Weights of a small masked spectrogram model: 19.4 epochs.
Rows from block 7 of a small masked spectrogram model, named by matrix and row number. Each number is 50 + 12 x the weight over its row's rms, rounded and kept within 0 to 99. All counts start at 0.
After each channel's rows are labels from the 100 clips, of 14976, where the channel reaches its highest value: "top examples" is what is common among them; "peak in band" is the frequency band that holds the peak. Only what is clearly more common there than usual is listed. The data: short made-up English sentences, spoken by a formant synthesiser in many voices. In brackets: how many of the 100, against the usual share in percent.
# conv1: bottleneck pointwise conv (model.blocks.7.conv1.weight, 160x344x1x1), inputs 172-343

conv1.9:50 50 43 37 50 48 50 50 50 59 50 50 60 48 50 36 50 52 36 41 66 50 50 50 50 50 50 50 50 66 50 50 55 50 75 52 50 50 50 50 41 50 50 50 50 62 50 21 50 36 50 50 63 50 50 50 50 44 64 50 49 50 50 50 50 50 50 50 31 61 50 26 48 50 50 70 50 52 13 50 50 61 50 49 50 68 50 27 50 50 29 51 54 78 50 26 29 50 50 50 50 50 55 34 20 50 23 32 50 50 50 50 50 20 46 92 33 46 50 50 21 50 50 50 32 50 50 50 50 50 50 30 50 50 50 50 26 50 39 66 50 50 61 65 50 34 50 59 50 50 72 78 50 50 43 50 57 50 72 58 50 77 50 94 31 21 99 27 09 50 11 79
top examples: /s/ (83 vs 52); clipping (39 vs 8.2)
peak in band: 4000 to 8000 Hz (100 vs 25)

conv1.57:50 29 50 48 50 50 54 50 50 32 50 46 28 42 50 27 50 57 50 50 50 50 50 50 50 59 43 63 19 50 50 50 50 44 50 50 65 45 50 50 50 50 54 56 66 59 50 24 50 61 35 44 50 50 50 59 61 37 40 50 74 50 55 79 37 41 50 50 50 45 50 18 67 50 34 50 50 50 41 50 33 50 73 87 54 50 64 64 34 50 50 34 78 25 50 22 41 51 50 70 44 50 46 50 73 34 43 50 50 50 35 32 25 50 50 50 50 38 26 50 26 50 50 50 56 50 50 50 50 50 69 55 50 50 60 50 50 50 50 62 50 15 51 50 46 39 50 50 69 50 50 82 50 50 50 50 50 74 50 58 26 50 40 50 50 50 50 66 50 24 39 50
top examples: clipping (41 vs 8.2)
peak in band: 1000 to 2000 Hz (54 vs 18.8)

conv1.96:50 31 27 56 19 38 50 53 41 50 41 64 50 37 78 39 35 50 39 71 50 37 41 50 50 50 36 70 50 50 33 50 50 50 45 50 19 50 38 41 67 50 50 50 50 60 53 48 50 61 33 50 50 59 50 65 38 22 14 63 59 74 44 50 50 25 36 61 32 50 45 60 50 55 50 50 72 50 65 55 45 51 50 50 57 69 50 50 50 47 56 50 50 57 73 50 50 37 47 80 41 25 74 50 67 32 36 34 50 50 50 50 64 50 50 56 50 50 50 50 54 73 52 50 50 45 29 42 50 95 39 50 34 36 50 16 79 50 50 45 50 50 50 50 16 50 64 18 66 54 54 37 50 62 48 50 50 80 21 54 70 29 58 50 50 34 50 58 50 50 27 50
top examples: voice: high voice (52 vs 25.7)
peak in band: 500 to 1000 Hz (57 vs 15.6)

conv1.108:50 50 23 50 45 71 50 50 50 50 53 27 50 70 50 46 40 50 56 56 81 50 50 50 58 50 50 50 50 50 50 51 58 35 50 27 51 26 50 70 50 50 50 55 50 62 50 48 60 50 67 50 50 50 19 57 30 42 49 66 80 50 31 50 50 50 35 50 66 50 50 18 50 35 36 17 50 50 50 50 50 49 58 48 50 50 50 62 50 50 50 50 80 81 50 56 36 45 50 52 53 65 50 61 69 25 40 63 54 50 48 50 50 23 37 50 20 50 59 50 50 50 02 73 26 50 50 50 53 50 50 24 50 50 41 50 43 23 40 50 63 50 26 58 50 16 50 48 19 44 50 50 33 50 43 30 28 50 50 50 65 85 62 82 40 65 55 50 27 66 27 27
top examples: /s/ (79 vs 52)
peak in band: 4000 to 8000 Hz (89 vs 25)

conv1.124:50 50 62 36 49 63 50 50 50 50 61 50 50 50 64 50 23 50 32 35 50 62 31 50 50 14 50 49 50 50 50 45 50 50 50 43 82 32 38 25 50 50 50 50 50 34 50 32 50 50 50 50 64 50 50 27 58 50 50 38 35 50 50 50 50 50 64 50 50 23 46 22 50 58 50 50 50 65 38 50 53 75 50 50 29 50 43 60 50 40 63 66 55 50 50 33 50 31 66 61 46 56 31 70 50 37 50 50 22 59 50 26 50 73 50 50 68 71 50 57 50 50 51 33 62 50 60 50 50 20 50 62 50 50 53 50 50 50 00 78 50 50 88 38 44 36 35 36 50 40 50 25 50 17 88 34 50 50 73 50 50 50 76 50 71 50 71 29 50 48 50 24
top examples: clipping (27 vs 8.2)
peak in band: 0 to 250 Hz (67 vs 9.4)

conv1.40:50 50 36 50 50 50 50 71 50 52 50 50 61 76 53 47 73 34 70 77 24 11 50 50 50 50 31 50 69 50 50 28 50 50 50 50 50 50 50 50 50 72 60 22 62 44 50 50 27 50 67 50 50 41 63 50 50 70 50 26 34 50 50 50 50 80 50 50 50 50 50 59 50 50 50 74 50 50 61 50 50 50 91 50 64 34 50 50 56 50 50 50 79 26 46 29 50 31 50 50 50 59 50 34 50 44 50 32 50 50 69 36 52 29 28 62 50 50 30 66 57 63 50 50 34 50 50 41 47 50 44 50 50 47 50 45 50 50 17 75 50 26 00 37 50 50 57 32 73 50 50 50 50 50 50 50 73 50 57 72 32 50 66 70 50 51 50 41 60 55 52 46
top examples: /s/ (80 vs 52); clipping (31 vs 8.2)
peak in band: 4000 to 8000 Hz (77 vs 25)

conv1.82:63 50 50 50 41 50 39 33 50 50 45 50 50 50 58 51 50 50 50 75 53 50 66 37 14 72 50 50 82 50 50 62 50 42 50 50 47 50 50 50 57 50 50 55 36 50 50 66 50 52 46 69 50 50 50 44 50 50 28 50 37 64 57 52 50 57 68 78 50 50 50 53 22 22 50 50 50 50 50 51 20 44 50 39 50 59 69 39 50 75 50 60 56 50 36 50 50 27 93 50 59 50 58 50 70 50 49 31 50 56 42 50 33 25 50 54 26 50 40 50 37 48 69 40 31 50 50 64 50 41 50 54 08 50 50 50 50 85 50 48 44 45 99 37 47 83 50 32 55 58 50 47 62 50 50 72 50 80 99 32 63 77 50 50 58 69 48 50 50 50 21 40
top examples: voice: child-like voice (70 vs 24.5); intonation: rise then fall (58 vs 23.7); "where" (29 vs 12.3)
peak in band: 250 to 500 Hz (51 vs 9.4); 500 to 1000 Hz (47 vs 15.6)

conv1.131:50 50 50 41 50 50 70 50 50 40 34 50 61 20 32 33 60 40 50 23 50 50 50 50 38 55 50 57 73 50 74 50 41 50 31 48 50 74 68 50 50 68 63 50 75 22 50 50 50 50 35 50 50 35 45 50 50 43 50 28 50 50 48 50 50 50 50 31 50 50 50 50 46 31 50 50 65 83 50 41 82 30 50 50 81 50 43 50 42 50 50 64 50 50 29 51 72 50 55 33 64 50 50 74 53 18 50 50 50 38 63 50 50 50 55 50 33 50 23 50 72 50 50 70 33 50 44 64 50 50 85 50 30 41 50 64 50 55 64 50 50 39 50 50 50 50 50 50 73 69 50 77 50 50 56 26 30 23 50 50 37 50 72 67 24 47 50 45 50 66 31 50
top examples: thin (high-pass) (78 vs 12)
peak in band: 0 to 250 Hz (77 vs 9.4)

conv1.71:50 43 50 53 65 57 50 50 55 50 50 50 50 43 66 50 50 37 50 56 50 43 62 39 50 82 50 39 50 50 59 81 50 50 50 30 50 50 29 59 83 50 55 50 50 50 50 50 65 72 50 69 37 50 50 50 45 50 72 55 31 50 50 50 50 50 32 50 51 34 50 50 50 50 50 50 68 25 43 29 55 35 50 50 40 26 23 39 56 46 50 50 50 24 50 50 44 50 51 74 50 23 35 50 81 33 50 50 45 25 50 50 74 38 22 50 50 51 50 38 12 50 50 50 57 50 50 40 66 26 50 20 50 50 99 56 50 50 00 39 67 50 64 50 55 50 50 75 25 50 50 54 15 40 63 67 73 63 50 27 50 26 59 31 11 23 50 32 27 44 50 50
top examples: clipping (32 vs 8.2); rumble (31 vs 9.8); mains hum (26 vs 9.8)
peak in band: 0 to 250 Hz (58 vs 9.4)

conv1.83:45 67 50 50 45 50 80 50 50 50 50 68 50 48 50 41 41 50 50 50 50 29 50 55 50 50 42 50 37 65 50 50 60 50 50 50 65 50 56 50 50 58 47 43 50 50 50 50 50 74 50 44 55 61 50 50 50 50 63 50 50 23 50 50 80 68 50 50 50 50 50 50 50 43 50 49 50 50 39 91 59 50 50 67 63 84 50 50 57 76 50 50 50 42 60 83 50 42 50 72 47 50 50 50 50 29 41 50 50 50 50 50 50 28 50 68 50 50 50 50 31 50 24 50 50 50 50 58 50 50 19 39 64 41 66 49 58 50 35 35 45 59 35 17 19 34 72 77 25 54 78 50 79 50 40 62 50 81 50 90 72 50 18 40 92 54 50 46 74 50 88 50
top examples: clipping (28 vs 8.2)
peak in band: 0 to 250 Hz (39 vs 9.4)

conv1.60:50 46 73 50 50 51 58 50 50 50 50 31 59 60 50 50 29 34 50 68 42 50 60 43 50 55 49 50 50 62 50 54 34 31 50 50 50 61 50 50 50 50 25 45 39 33 17 50 39 50 50 72 50 66 41 36 62 50 50 50 40 50 21 50 50 35 61 50 51 25 31 50 50 50 43 50 54 58 50 50 57 36 50 50 50 52 50 34 77 50 50 50 50 48 50 15 69 63 65 50 49 50 32 59 45 42 50 39 46 50 50 65 26 50 71 81 50 32 50 50 38 50 22 61 50 50 77 50 28 50 50 18 27 50 50 23 64 50 88 43 50 46 23 27 50 63 50 11 75 50 50 50 61 80 55 17 50 80 50 50 50 50 50 51 27 62 50 64 50 20 50 50
top examples: voice: deep voice (93 vs 24.5)
peak in band: 0 to 250 Hz (96 vs 9.4)

conv1.62:56 62 50 50 42 50 62 50 60 47 50 63 50 40 65 26 50 58 50 50 29 50 50 43 37 58 50 44 60 50 50 50 50 50 50 50 50 50 50 50 53 50 33 38 50 50 67 59 50 50 50 50 40 53 50 50 50 39 50 50 40 34 50 55 77 50 50 62 69 50 68 50 50 50 50 50 50 50 50 50 50 89 69 50 50 32 58 50 50 50 50 72 08 50 41 50 65 37 50 50 50 50 50 40 50 50 50 50 50 50 50 39 35 50 50 50 50 50 50 31 61 77 50 50 33 53 46 50 50 50 82 50 28 50 84 50 73 23 50 14 31 50 50 35 50 50 55 61 50 20 50 38 31 50 41 76 86 69 50 50 46 52 70 40 50 50 50 50 30 38 73 64
top examples: clipping (36 vs 8.2)
peak in band: 4000 to 8000 Hz (60 vs 25); 0 to 250 Hz (25 vs 9.4)

conv1.130:24 50 50 50 75 52 50 50 37 46 29 50 55 67 50 38 50 50 50 50 23 55 50 41 79 00 43 59 34 50 50 50 33 75 68 50 50 28 50 35 53 50 40 50 38 67 50 50 50 39 79 50 34 39 50 50 50 48 50 50 49 61 50 35 50 50 50 27 50 68 50 50 50 49 32 24 68 50 29 50 50 29 50 50 43 50 50 50 50 33 50 29 64 50 55 56 88 50 37 38 97 50 50 73 50 50 31 50 50 50 20 50 34 79 24 41 50 50 62 78 50 65 50 50 45 50 50 50 47 44 47 50 75 60 20 50 63 36 50 50 50 50 50 50 34 69 71 15 50 50 49 63 14 50 46 41 50 37 54 12 50 86 70 36 56 50 20 53 36 43 24 61
top examples: reverberation (62 vs 26)
peak in band: 500 to 1000 Hz (54 vs 15.6)

conv1.95:69 60 50 50 43 43 36 50 29 42 68 50 50 69 50 40 50 39 37 37 53 50 50 63 50 52 50 30 50 39 50 64 84 31 50 58 55 77 63 50 50 46 50 32 50 50 50 50 46 42 37 50 50 64 50 50 56 50 50 63 42 50 50 50 55 62 33 36 50 50 38 50 50 50 66 30 39 66 51 50 50 83 64 50 68 50 50 50 50 50 50 63 50 36 46 50 50 50 50 50 12 61 50 35 50 50 50 50 50 17 80 59 50 50 50 50 50 55 42 50 54 62 18 50 52 61 50 51 74 50 26 59 50 50 27 54 27 38 70 50 25 50 35 50 17 33 30 57 24 43 45 60 50 97 50 50 46 26 40 50 45 50 50 68 26 72 50 72 50 48 81 50
top examples: thin (high-pass) (37 vs 12)
peak in band: 0 to 250 Hz (97 vs 9.4)

conv1.125:36 50 50 57 50 34 50 18 61 50 65 52 50 34 50 50 50 50 46 50 99 50 64 36 52 50 35 50 50 66 40 47 50 50 63 33 30 50 50 51 61 50 50 50 39 65 50 60 50 50 50 50 50 50 44 30 50 50 33 50 37 50 50 57 50 54 38 50 32 61 43 50 50 68 50 50 50 77 50 50 47 50 50 50 50 50 50 41 38 50 59 50 50 50 50 50 13 33 56 50 50 49 50 50 50 50 33 66 50 50 50 50 04 47 38 62 24 50 50 45 50 50 40 50 78 59 50 41 10 50 50 50 35 82 50 50 44 66 50 73 52 37 50 50 50 50 50 50 49 74 50 63 50 50 59 50 34 50 42 50 71 21 50 50 24 50 50 63 65 62 50 50
top examples: voice: deep voice (86 vs 24.5); clipping (42 vs 8.2)
peak in band: 0 to 250 Hz (100 vs 9.4)

conv1.51:77 36 34 62 50 68 30 67 50 41 50 43 27 50 50 69 63 50 50 50 57 50 50 33 59 50 70 36 50 50 50 50 50 90 30 37 49 50 39 76 42 50 59 30 40 64 57 50 24 44 50 50 50 50 50 50 50 50 68 50 76 50 50 37 50 42 50 50 37 50 50 58 50 54 34 63 32 50 76 39 50 50 24 50 69 58 32 50 50 55 81 40 68 50 50 50 50 50 50 50 78 50 51 46 35 32 50 67 50 47 50 57 50 36 50 50 45 26 31 48 50 50 50 50 51 50 33 50 50 50 50 50 50 50 50 32 50 50 64 50 50 50 10 50 50 68 75 60 50 50 31 33 53 50 50 42 50 66 97 88 27 72 70 36 50 86 60 66 50 90 50 46
top examples: voice: child-like voice (69 vs 24.5)
peak in band: 2000 to 4000 Hz (58 vs 21.9)

conv1.135:50 59 55 30 62 50 35 50 66 42 50 56 99 50 47 50 50 50 30 50 96 50 46 50 50 50 40 67 50 50 51 33 50 50 50 50 50 32 48 61 60 09 35 50 50 79 44 47 60 62 27 66 50 50 39 50 50 50 50 50 50 26 32 50 50 50 36 65 69 50 50 50 30 50 50 50 50 50 50 49 64 50 60 34 50 50 50 50 63 50 35 47 50 50 50 50 50 50 50 35 77 40 50 50 29 50 51 50 50 41 50 44 45 50 71 50 50 49 50 50 44 50 50 50 25 50 77 59 64 50 61 50 44 73 50 50 50 61 50 40 50 50 77 35 50 74 50 63 13 53 50 61 53 78 50 14 50 50 34 50 36 50 50 22 50 61 50 15 50 50 50 50
top examples: clipping (95 vs 8.2); voice: high voice (82 vs 25.7)
peak in band: 0 to 250 Hz (100 vs 9.4)

conv1.99:50 50 50 50 67 50 50 50 50 70 65 60 61 50 50 62 68 74 50 50 50 29 50 50 50 50 50 41 73 54 50 50 50 50 53 50 50 56 62 50 50 50 50 50 50 36 60 50 38 50 50 60 62 61 50 50 39 50 50 50 50 36 75 10 31 78 21 25 50 57 42 50 50 57 44 50 59 50 71 26 50 42 50 50 50 56 50 65 50 50 50 58 63 24 69 74 50 50 50 64 50 61 50 50 38 50 50 39 34 50 50 50 38 63 50 50 30 50 42 58 40 15 59 50 44 80 27 50 50 49 31 50 59 27 20 50 49 50 50 43 23 32 50 29 50 50 50 80 50 84 50 50 54 10 50 15 50 33 50 44 30 50 30 50 99 50 69 21 81 53 58 50
top examples: /aɪ/ (69 vs 35.7); voice: high voice (69 vs 25.7); "my" (37 vs 14.8); "our" (34 vs 14.4)
peak in band: 500 to 1000 Hz (91 vs 15.6)

conv1.81:50 96 50 50 50 29 45 50 50 50 50 42 42 50 36 50 66 42 50 50 32 50 40 38 99 53 58 30 50 50 29 25 50 77 50 61 50 54 50 50 50 50 50 72 38 50 40 50 50 50 13 50 44 50 50 68 33 51 50 12 50 50 63 38 50 50 83 54 48 50 50 50 50 69 50 50 30 59 50 50 59 62 38 80 50 50 68 46 50 50 50 54 50 60 44 50 50 50 50 47 61 50 50 83 50 20 30 50 46 77 50 50 50 42 50 71 27 50 50 50 50 50 33 50 50 61 48 86 44 59 50 50 50 78 50 68 34 53 85 50 08 40 50 50 39 34 50 23 32 50 11 50 50 67 50 36 50 23 50 23 50 63 50 50 50 50 76 63 50 50 50 50
top examples: /s/ (80 vs 52); voice: low voice (52 vs 25.3); clipping (36 vs 8.2)
peak in band: 4000 to 8000 Hz (95 vs 25)

conv1.26:53 50 50 50 36 50 50 50 35 41 39 50 42 50 50 29 50 59 50 50 38 50 50 56 43 50 54 50 50 35 70 51 50 61 50 50 87 63 50 50 52 42 70 63 50 50 58 50 34 67 40 50 33 11 50 55 51 50 50 38 47 50 71 50 59 50 43 53 50 50 50 50 36 50 50 50 58 43 57 37 46 52 50 50 50 50 73 62 50 50 50 59 49 50 50 50 52 40 32 82 19 45 50 50 50 45 50 75 24 39 49 50 63 77 50 46 46 60 50 37 44 48 27 30 50 45 50 50 52 28 32 38 50 14 32 30 41 37 50 50 50 27 50 82 38 39 31 50 41 25 50 50 61 14 50 40 50 23 33 50 50 75 54 50 99 50 50 50 70 66 87 62
top examples: /aɪ/ (68 vs 35.7)
peak in band: 500 to 1000 Hz (76 vs 15.6)

conv1.6:50 50 50 50 50 50 50 42 73 43 50 50 43 50 50 59 21 50 20 19 38 50 20 37 50 55 40 50 42 28 33 50 39 43 47 33 59 78 35 50 16 50 50 50 44 58 50 50 50 35 50 50 77 45 50 42 37 50 50 50 70 50 50 50 34 50 50 50 37 47 39 81 45 31 50 50 50 50 53 50 50 44 42 68 50 50 50 50 50 67 50 25 70 57 67 68 82 57 46 40 50 31 57 52 50 60 50 28 50 58 56 24 50 45 50 55 22 56 50 50 50 50 50 46 18 39 55 62 50 60 36 50 50 50 76 34 59 44 23 65 50 73 50 81 40 50 65 26 50 71 42 50 35 68 50 12 64 44 38 50 33 49 57 21 50 50 16 57 10 44 33 36
top examples: clipping (34 vs 8.2)
peak in band: 4000 to 8000 Hz (88 vs 25)

conv1.123:28 50 66 63 63 59 50 50 50 50 50 21 50 50 50 50 50 50 50 50 41 37 54 50 50 50 50 50 50 50 36 60 50 23 50 50 29 50 55 39 50 24 63 50 50 50 50 50 70 50 39 50 50 69 43 50 50 50 50 50 64 16 50 50 50 50 69 50 50 25 34 40 50 59 33 37 50 50 50 81 50 50 48 50 50 52 50 50 50 70 52 56 27 50 50 50 50 50 50 64 38 41 50 50 50 50 50 22 50 50 72 62 50 50 16 54 50 49 50 76 59 50 43 50 74 25 60 50 50 50 50 69 56 40 79 73 41 50 31 26 50 86 51 69 42 58 58 99 38 34 50 50 32 50 50 76 62 43 50 42 50 32 50 50 50 50 50 37 30 50 82 60
top examples: rumble (39 vs 9.8); clipping (34 vs 8.2)
peak in band: 0 to 250 Hz (57 vs 9.4)

conv1.156:51 58 50 69 55 48 50 50 59 51 50 27 14 31 35 50 50 35 50 66 50 50 35 50 50 50 50 50 50 76 50 50 50 50 27 50 46 51 50 59 50 50 39 57 50 56 67 67 67 50 50 70 62 50 50 50 50 62 50 50 79 62 50 50 50 50 74 50 68 50 51 50 50 50 50 50 26 50 26 50 43 37 32 63 55 50 60 50 33 50 57 52 61 50 70 54 30 50 35 50 60 50 50 49 50 50 50 38 43 50 51 50 17 71 69 50 68 50 50 64 50 38 38 70 50 72 50 29 25 24 51 50 97 50 32 48 40 45 50 56 17 75 38 50 44 50 65 50 50 19 57 25 61 36 50 50 62 38 50 50 50 34 50 38 50 50 50 50 50 50 50 50
top examples: voice: low voice (59 vs 25.3); clipping (26 vs 8.2)
peak in band: 250 to 500 Hz (57 vs 9.4)

conv1.18:50 29 50 40 36 50 43 54 48 50 50 50 50 56 50 15 50 57 32 95 50 34 34 50 50 23 50 42 77 48 50 37 52 44 50 42 56 39 33 26 66 50 50 50 42 46 62 50 50 50 50 50 62 68 50 75 50 36 50 40 50 50 50 73 50 34 29 50 50 81 58 61 78 74 50 52 39 83 50 50 50 50 73 50 50 50 55 50 44 50 50 64 50 50 50 50 74 50 50 50 42 46 50 50 50 63 44 50 34 50 50 60 50 38 36 40 27 50 50 44 84 45 50 81 32 63 60 50 39 37 34 51 35 50 50 30 47 50 70 50 32 50 31 50 50 68 57 43 47 50 82 50 60 50 50 27 63 82 69 37 71 50 44 50 86 50 50 50 52 50 50 50
top examples: voice: high voice (54 vs 25.7)
peak in band: 500 to 1000 Hz (52 vs 15.6)

conv1.109:50 50 50 39 39 37 50 50 62 50 50 48 50 55 50 45 50 50 75 50 50 69 50 50 36 54 46 30 50 70 50 50 33 38 50 50 50 50 50 50 18 50 27 48 50 60 50 50 57 48 56 50 50 50 60 50 50 50 24 54 27 37 60 50 50 31 50 50 50 71 50 50 50 50 50 50 56 50 50 26 26 68 50 64 33 50 31 43 37 59 57 50 50 66 79 50 50 50 82 50 50 50 50 50 50 50 63 50 50 50 43 60 66 50 50 53 50 50 50 40 50 29 62 24 50 50 79 35 77 31 62 50 24 76 48 77 27 57 50 65 50 57 74 30 50 52 51 50 50 64 63 54 46 50 50 50 50 97 50 21 71 68 69 50 62 50 44 11 46 36 26 81
top examples: /i/ (84 vs 54.5)
peak in band: 250 to 500 Hz (34 vs 9.4)

conv1.53:50 61 50 57 50 50 50 32 23 57 56 50 50 83 50 62 50 50 82 58 50 50 51 47 50 50 50 50 57 50 30 50 72 50 51 50 50 50 74 64 50 31 50 49 50 50 50 50 50 50 50 70 50 50 25 29 68 50 68 06 50 50 69 19 50 28 73 68 50 50 92 43 50 50 50 48 55 50 41 74 45 69 57 50 54 53 69 50 39 50 30 50 50 50 50 50 68 50 50 36 50 82 61 50 38 50 42 50 50 50 50 24 50 50 50 50 50 50 50 26 50 50 22 37 50 08 50 50 50 50 33 44 50 55 53 57 45 62 68 50 29 50 73 49 60 50 53 60 60 46 50 26 50 50 73 53 50 50 50 50 76 67 50 50 39 53 50 50 50 16 54 50
top examples: mains hum (34 vs 9.8); clipping (27 vs 8.2)
peak in band: 4000 to 8000 Hz (92 vs 25)

conv1.76:50 32 38 50 40 85 50 46 50 50 72 50 40 50 63 50 50 35 17 63 50 50 28 31 50 50 60 50 50 67 50 25 50 47 40 65 69 50 50 49 69 65 50 50 50 50 88 33 50 50 50 50 34 50 50 55 75 44 50 45 50 50 66 50 56 50 50 50 34 27 62 33 50 50 37 17 12 50 50 62 33 50 51 50 50 50 50 50 50 39 55 32 50 50 50 50 50 50 50 46 22 50 31 50 50 47 65 50 50 44 50 38 29 94 40 50 50 32 50 35 50 35 50 50 58 81 64 35 50 50 50 56 50 61 50 42 50 31 37 50 50 50 50 50 50 67 50 39 33 50 20 69 29 37 82 50 50 38 61 60 50 79 36 54 54 52 76 50 41 99 50 63
top examples: voice: child-like voice (62 vs 24.5); sentence kind: question (51 vs 24.8); "where" (40 vs 12.3)
peak in band: 500 to 1000 Hz (49 vs 15.6); 1000 to 2000 Hz (47 vs 18.8)

conv1.85:80 50 53 50 50 50 50 23 50 50 70 50 92 50 50 69 29 80 50 50 50 50 50 50 50 33 50 50 50 50 42 50 50 50 50 30 50 50 50 50 50 43 50 50 42 55 17 60 50 50 50 50 58 34 50 25 50 29 43 50 50 69 50 65 50 50 50 50 47 50 50 50 94 50 50 74 20 50 50 50 50 79 50 44 70 50 36 38 38 43 64 50 23 34 50 42 69 50 41 50 50 50 50 50 50 50 57 65 50 50 50 58 50 66 72 36 85 47 50 58 38 50 60 50 48 50 50 74 50 50 50 61 43 67 99 33 50 38 51 20 35 50 50 50 50 57 50 87 50 18 64 28 50 50 50 50 50 62 62 20 71 50 73 28 50 30 45 44 27 50 50 50
top examples: reverberation (68 vs 26)
peak in band: 500 to 1000 Hz (57 vs 15.6)

conv1.25:35 26 50 50 50 50 39 72 63 60 50 50 50 47 50 50 75 35 40 50 50 33 58 50 50 50 50 50 50 50 68 50 44 56 35 34 50 50 50 41 50 50 50 50 50 50 41 50 58 50 44 50 50 61 68 25 50 40 61 63 50 35 50 34 50 39 50 50 49 50 50 50 59 50 44 90 50 34 78 28 50 50 48 35 42 50 50 48 38 50 50 39 16 34 81 41 81 50 50 50 73 27 36 67 50 50 50 58 50 50 50 31 33 52 50 50 83 47 50 30 84 50 39 50 34 43 50 50 76 63 66 50 59 99 50 50 50 57 41 50 62 61 69 50 50 50 50 67 38 50 40 43 54 34 41 59 26 50 50 52 50 50 50 81 50 50 34 50 49 73 50 31
top examples: voice: deep voice (71 vs 24.5)
peak in band: 0 to 250 Hz (88 vs 9.4)

conv1.150:50 50 50 50 50 50 50 37 50 50 50 50 50 50 26 50 50 64 33 69 50 80 50 50 50 50 50 50 46 61 30 26 50 68 62 50 50 40 50 65 50 55 73 57 50 50 50 61 61 40 50 26 68 49 50 50 50 50 24 50 29 50 66 36 50 53 50 50 38 36 50 50 50 52 59 43 50 50 73 50 50 50 46 79 50 50 50 50 36 66 50 45 85 57 46 50 43 76 26 50 50 50 50 50 50 50 50 76 67 50 91 50 37 39 29 63 52 50 50 50 62 50 50 51 50 50 36 50 55 46 50 50 50 99 50 60 46 80 46 50 73 50 00 33 22 50 50 50 50 37 50 50 50 69 71 50 57 75 45 66 62 56 41 36 42 50 50 50 52 50 46 50
top examples: whispered (29 vs 4.9)
peak in band: 2000 to 4000 Hz (72 vs 21.9)

conv1.11:50 45 31 50 44 50 50 30 50 50 39 50 50 50 21 50 50 56 50 50 55 50 50 50 66 34 68 50 50 50 32 50 47 50 68 32 50 50 50 50 50 50 55 50 50 50 50 50 60 50 69 67 77 50 50 58 50 61 34 50 39 50 50 40 50 72 58 69 50 45 36 58 66 41 65 32 29 61 36 38 50 44 36 50 50 50 50 61 83 60 81 48 50 50 56 50 63 49 29 47 59 54 39 24 50 50 50 50 72 73 46 50 50 68 50 50 85 50 36 50 50 29 50 50 87 50 50 85 84 50 50 50 50 50 33 33 21 50 99 50 50 50 50 37 50 54 50 50 50 50 63 36 62 73 48 82 56 49 61 64 50 50 82 45 50 68 50 61 50 50 32 71
top examples: mains hum (40 vs 9.8)
peak in band: 500 to 1000 Hz (49 vs 15.6); 0 to 250 Hz (32 vs 9.4)

conv1.117:50 50 50 50 59 50 33 50 44 40 44 29 45 71 43 50 50 50 45 50 50 50 31 27 50 50 37 41 50 44 51 50 59 37 30 64 50 50 50 63 50 50 72 43 50 50 50 50 50 50 50 50 36 50 50 61 53 80 50 23 63 71 68 50 50 50 22 55 50 50 50 50 74 50 50 52 38 51 69 41 50 62 50 50 72 54 58 50 34 50 38 50 58 50 50 44 47 50 42 78 50 90 50 50 50 50 58 69 50 82 76 50 55 50 50 50 68 66 50 50 37 33 32 37 50 54 50 67 50 50 50 40 50 50 34 50 67 64 80 46 10 72 13 50 50 50 79 76 20 35 50 54 26 50 52 60 50 42 61 94 50 68 50 50 18 73 50 48 69 23 68 34
top examples: "his" (33 vs 14.6)
peak in band: 4000 to 8000 Hz (59 vs 25)

conv1.61:50 43 30 50 50 66 50 50 47 50 22 50 50 50 74 50 50 50 50 38 57 50 65 56 49 50 50 50 50 50 61 50 50 40 50 26 50 50 50 50 53 38 36 25 50 43 50 39 16 34 63 47 50 52 50 50 67 41 40 50 50 50 50 50 42 50 27 23 72 36 50 50 50 33 68 50 50 50 50 39 26 50 50 76 39 50 24 50 50 50 49 60 50 50 50 31 50 47 50 50 50 50 24 47 26 50 50 67 50 48 30 50 50 50 65 50 51 27 44 50 50 70 65 50 26 50 15 43 50 50 44 33 50 70 23 50 31 88 30 36 50 50 50 22 09 50 60 37 50 50 50 62 50 50 50 32 72 36 27 50 50 37 60 50 50 66 50 17 86 50 38 52
top examples: voice: high voice (68 vs 25.7); /aɪ/ (61 vs 35.7); "my" (33 vs 14.8)
peak in band: 500 to 1000 Hz (64 vs 15.6)